python train.py --dataset="rendered solids tumbling over patterned floors" --arch="mlp_mixer" --hidden_act="squared_relu" --beta1=0.9 --gradient_noise=0.3
Rows from block 3 of a small image classifier, named by matrix and row number. Rows with one number within an expert belong to one neuron, the router's apart. Each number is 128 + 24 x the weight over its row's rms, rounded and kept within 0 to 255. All counts start at 0. Numbers have three digits each.
After each expert's rows are labels from the 100 images, of 14976, where the router gives the expert most weight on average: "strongest on" is what is common among them. Only what is clearly more common there than usual is listed. The data: rendered solids tumbling over patterned floors.
# router: router (model.blocks.3.mlp.router.weight, 16x128), inputs 0-127
# up: expert up (model.blocks.3.mlp.up, 16x128x128), inputs 0-127
# down: expert down (model.blocks.3.mlp.down, 16x128x128, transposed), outputs 0-127

# expert 11
router.11:121102128094129126111124164132125122134143159108136142110154113171143108163116132162158115127156175122103094097162158115177144114134118135150138140107106114134113132126142094122113109158109052114160126122120153162108091152104099112169151136138145181101128120102136178155141094138167101138097105104134130103129108123122107160107140127114080145131125142092167076108111155132120112091159
up.0:138205137173111110116150147096109103148162144163106130138174130093176127139131165118110147118147124128146142122112133139101157150135113144144163115094129116121158102090141104132164093106152122138124103091124106152138116109149110107151155134122138130138108169081142132129153126178095152125109144181092164164147150114138117183082149111142134138125158127090163105142136100119127110122121
down.0:146104110141142157132109155109129121082138145143176153142128080127103132119103129145132148154143187107113142135133120133117148126188115155128139115097126153097113116109140086116146136182140144160082156103115138144103088110146123132107135086165166170087130123129134103157165157116159126172154106115103112110106153123141153120111171140141106109149111142132140125091071120160118167110120
up.1:109156155145146149148097126114126139137136120164150106118160116140133133105092106157131130133126142116123089235098136116079167160086120158167168108168164104117157146151147085130121115141127110144106082122135116142124081136079122105159119140146103144167103140150137179125117143135100132138115115144109091109129140130133111135131114144138144149156177126122131149134119130092143139135149
down.1:080129139151123098152165126106099122119152092127132109135127156104116123150121081148123105117110146124133136122132146096163116123151142126180120116094160157090156125139139097106098116097143157137117088136136152149076164184126131160154091153171116144142116109142147082150105134083132150143164119139135175111138109132109146088083131099144116165174119105156170147134107115137139111125115
strongest on: count: four; white object

# expert 4
router.4:085116111177158165109113114101135079143118163117111142113163165109155159142131139072115137150163116141102084153167123124138117115117135131168179118107111141154172128100073149088132149140117127106137124143120141104161129124125134152149125131130097125117126150127148126137174152165129139116133137105111148173116100135129097100130149119111148092130143175105176133170108134146129186147132
up.0:168147116122110131130113127127115119129166140092170133127145120131127056130111113136134168111137113129130094186154111103091141145142121126116132144083137141136139087135180156107126097112142174119117083151095140158164128105124109131110148105166107128143114135130116173143108119096118138144095142136142102151138114087123175144157131124162128143133097144201082172134103136133140107107148
down.0:121116117090131128118080135112125120111089142138117154114130137119148082141122151138124105063102074100118100104138125134086176124110151118104107099135135122100177157101129156084123110157127182121162157109124166092170118172130101116116148116127123141128100118130106103169141079144105137131103149119145111116140097061157137136121101107135150115133099155124091120150156145109132133130121
up.1:144151118149129104089143162121135102125132088120176106126096125125147100165087201149111121102126127158135131123120128075144152145135142135145093143123144133089106103148125125159112148112081147123134122128137150145170094098105152146119120146167106119124096130129166102114114108133122153122120128121139146126125143129120165153096081127095185106179143102117112177121144155126176160085116
down.1:159098119101114128144102153139125146157082118124090120132134160151136156136118106089144131122099159106157102133158161136144107099106108124101144117103142135164168164103155114153098123172128079144116155186152107119101115102170136123141094105130107058103141118165104131105110149146121154122137104147112151102123138111113135123125074122103116097134146121129129141174115115193151130150124
strongest on: hexagonal prism

# expert 12
router.12:135172129120151124133147119165172156143103135089169125143130116167148118138124153124140124134156088141085144120108116137135141103107133090082145147145140142106151144194139128117113124110109101129157138114088166083101115144138124186090096102150132116092144104148155131164114119151126141170098107106161165134150106177144119104116108101159101091128152141129145105098131130095116128120091
up.0:094123105129108133165113145115166160096134128164072154152145139152097156141131127130097095124109136100168104154132158148135138078150092128123176135140091142151167131092107116120131137127116132125106157123128142113154166155129120122139100124119129114134137124099114077148101083145184159136113131149123139106147116072134126166135121177125127132140126111118141103171098150103136194115091
down.0:159095131164145152109125121137136128126135127096099093112158096154106171187127063102105120112123153049132155149139134159084131122106137151126132090146162120101162126078155139154117112166118118163115145134138108141142082139129095165165136124135128126095116068110134110125102107153147135129141140144104120114105151111138152095109124148121131093147149121117158144160108137146134105154138
up.1:114124133129090105138166151138166138127142137168105134140110127114139115144136145098141079103092117084123162162119158154152172116077129106097169161167133138109136117138138134111142125158106122076134155146128185137074135145123144086158117100131129104093121152128113138131078126120109090149122163125149117182113136148086125107149143117137089120142121104100101122159088118112143101111126
down.1:113133128162144128145120167137138108155105161140127141133101121155133101110138121104122106165105095105157138158084157120125108098132143135090154120110119106140136104135146109132065143185122147110170115155140101108144126127142123159112106170133164125167171169146119137143146081136132092104150123134127135184132074126176063129144110124121147122127128123115160148120149151099134150082103
strongest on: count: one; white object; its colour: white

# expert 13
router.13:109123135195091147094130128121144131122155128138110117100144150133123159116154099144200135112145106137099119117124153151119139153065129155128137142128112131063099167118179139126136115123148110136114128071122154138159116109137112121119139118117164125147122091146119148152096120118113131078101139156083136134157130154118141143161167159121140184116104081122090115110122138102098112123148
up.16:140115136163176158129114155152169106104131152130113162140129118142165114140146087115143140137105156100137184134130123115129114157119142151145105161129145104118124106152125123104134085082116136164140127120101081156124085144116130121131113072144149105104153119164170149115141162130079083089122099095160136163107173148113123159122130122123135136122140124154067146140099123170151132112113
down.16:135125105127114130157099131149109108190156094153127147129079110143107145155142130142135079133104128117117124157143112133125140163131134112140133128076134121112117103131179149102137141144098131154126154118081155155108157227138139118137117099160095101169132086145103131113155133103107170141102169142150117088132111142150127139138146140122144127113163100118173116123157133154101118107122
up.17:132156147163118126166113168135161112093093158111105163138134147131148093144130143137158061121131169100122154110149120112117154096152120159117076114147103140139110122128168133171130145101094136152121154151100189123172136151135127123140115104170153130135134116164130138158076135148151130094083132142088143108108101161128102108151145107143149142151148136149088149131135102132142099129149
down.17:073148137116133141174144149089119172097110163139181078129144130142112103131127102108142134146127147139157145115120099123118152152163109096098107121101111142130115144088105099144172111127109139138144117106156125122108130116124100174166141181093156135081137154103081108114160155134151163155117170123131164158137128110150104126135125129150132137124091122148097122143183155141149129097124
strongest on: torus; largest object: torus; chain link

# expert 15
router.15:102123145141146142151107130097144175099111134144182152144127121139106144093167122117093125141077108068117135109153152086144094109132156142133152157136111116174148130174136121112145110110143129162110160120128079132138148103119143108124090140113123134104160100107111116137154145089142114163121107107073126140118156145103109153126120080122127153132128113075146101130114110077101099095111
up.0:116140117146127168123095094139088154102063120075115157172123092090112116093147165085140145146087147134125111115142146067142097150135154105110132118082140138137141102137120119110108101121149144143109117103144132137128114084106137104095147156143143099135129149178134108135074160163116111116124140126137139162095153117135119146138138102080073122125157145127152117143115134110135148109139
down.0:153120116133117189130114117118119145142143130142110159157160147138114176080158120101131141160114170120173171171107115119078157101090148121124193111122108147127141106122115101138118102082168115089122121128130147133141092179119121098156120124108148115133170155123160122111120141113107164105124134111083124144147141103107131157135153141100143114159098125152101114153113102094142161121139
up.1:093119128128089158155127111111140082122127110135106120106094132115128096114129123138167145077129134114155151099118137136124123134160124114156114149133081164139129126115088132166118071091127180150139111148133122128149118141160183103116092136120147197139120120138167143143114159115113176165142147118163099128156140097139108149057120142104141116112131122140124135114128166136118088140163
down.1:120101136093136150132097135119128136121094141133159124134143125112166154152187145114132102096079116069110140155141103117122100132102132122103155122150133146110114152132110104131131114151141137118138128097109146133152143171100145128079133127163104130139104133099087124112046143130099142101133143108071139111134195142120147093140148154137102159089157145124134110122123121120087172096104
strongest on: bumpy ball; largest object: bumpy ball

# expert 9
router.9:125135086116130178148117087190135144132147116173136118115122175103164142117119115113156127169146176135158081102142119120109146120114154135142128148117121091066077114146167092115172119127110138102154151155155161138153105135125131120116122130136121107131115140117158147106173118115098158129129128140156163132137154149140171182147115123094138138129138137106149116110172131139132095112167
up.0:151096179170120117137124153161128156110112115106133109165172121087097100128146185142174126143170153130165094136130103113130118126123147109111140108149138113090155139099150146138117127135102073147107119144118111148157079132145076135117115152151076145123130144149128132160117133089107130126114141133123124152149150124124112150123089076098124134125094170110144163178090115127148156123137
down.0:191101133108127148142119086145148123130089084156116145125116136113158115142137131159116109142115136131120163120160117112134124111132128139152134142156133112155120119111164114128090153065149116100126135082143125115123156170125103097142106092124143107152163108140126102144129089130084112109142115094161193163158117133108136129121095116132144138093123096131152062150131141132194141138168
up.1:116157127133109142161115063130140169158126087156090148172130166098081132111127107114133109133109123088163112137110110133081113120155136114129127145102119121089133137147100198104139170144116157150136110172136157131121123117127133138133154108102117090087160129107123121144128110098106112125159105133159126142128153164104108141141099162133174129165174111116116132145080155152125125155131
down.1:142132102159146138175140117169085113127079130151135096135135136083108134136132122124125142111117124109131128116122133166105098153164138116104128141183186173099055110080149121085119127142185128142113116140125096124133139117119138123163137143092146089117124098157117127119127151114156113117091100126111139131126075143069137149144121105118146163149122129137162107125129159164105127112109
strongest on: count: four

# expert 7
router.7:132117129098108120113129147130091116130123115127146141129160118126144098125143163125129118120178123130136119125154146122097109094167151103100125139135104108123048152147114105091106132085125149096169139101174115119085143167130141120140129109117145134075127115141108147166095179150116134078194158103101141174110167164137156123148158096159131138149123133131118146139130115097138115154124
up.16:097135095116132146110140083111127143146090146147099153128104094078116102112146120128158123114111106103141189077148154134116162130136127136178162172134094162112126137097123149068129087093101145128138113125177136133169145146146154111095115109096098153099174118159175130146111099102133142137153134134161152121149143134121132145121155125132152109117159139154158105122146113120128162131115
down.16:145130125124148107141071160130083124119125156112122107140173137179148128125120092143179162149111118132133168141117142140130107146104091147154146114148153094103126123126122133122142133114108129122092157111159104131130129114114137123094095114096084140167177100128122178165159068110137127162104135182139141156129102126119165178160124157115146139121170107121111166132134131100152138138108
up.17:131135132133119112149135127130152141109156146090177177098141117144085091138147170129115154103132111112151096110120127127091111136116076143137099083147176136192128149110146116088128123131097098157145137120137110123116123125142176164132181126154139147132114135122133085142127155140104126123068164113103085123140091128149127124166109130163142096170119119162124121166121120157114109118107
down.17:127146123139089090100166085116130142137147143125097142101129150093144125111164139105135132165156148109120159142134104117133134070140122160163114138120154145136110104120113125141138120130096154101101140151091159099054097145154134127093142103156137103158104147137090132126094183151119128099144089148162123125167139112154111161122112106150130133162175135160140131127112136189136099122132
strongest on: count: one

# expert 1
router.1:152129141121096093155092093121111112088124179117106116112075122144151172132133126143137105177131116161157134142136113106124129158162136125193139142160175135128126107096118112109151140102149137172168133161162141129113141149125084128125089128140134112143091139096124118113141083147160128135103130153133125101154148120105118177111161139150128158142090116132057114126116114146140117098114
up.0:182137149131096106119118125119169149147150104173134129080114146152153112134122174121144127131169108128144108108098111167098121155135143135095138118144099108141127156140127151120154140121152154083126158159131074137101176104145152162106121084156158134078142135114144133132173140152135137104097110162133152141136144181157116140136137149096098113123101101144126148123149123158137099100074
down.0:124135124152142131186131108140119172192144096092120106148112112114102112119141163095160086138093127123123117111097101125165100141179131186148123101129106117115163132159106154141108080097144133109145155143126164139141113141131125088126137140122117142141134140138148156106121155108114125099070157099119109127117092071149122103116081145130135156112176107135107125125144152136094148145124
up.1:127139075150120104118152094131132158177160120113126119169099152136136132130124145102129142152144130116155114150167098128131132169124148099100145189119117117138144118123172088082144116094163133141127133125126110136178123133135160182142131104136174122139167112143099092169155135125113130118144155154081110138144125159134075092148104126127099104097122109130131086101179148118141140140120
down.1:126072065145116102120108138165123119157141177157161104176123127122179139138123126102119130139115181144161137144123123120134085132163115127117113147125095095123185107099140109137119119146102134110085147083128194109116142123127108139139144151138137150129101095114147129156152089135125113157115098102162133125096097135130135091102103117114130142132156138160113126098137161152135165126088
strongest on: cylinder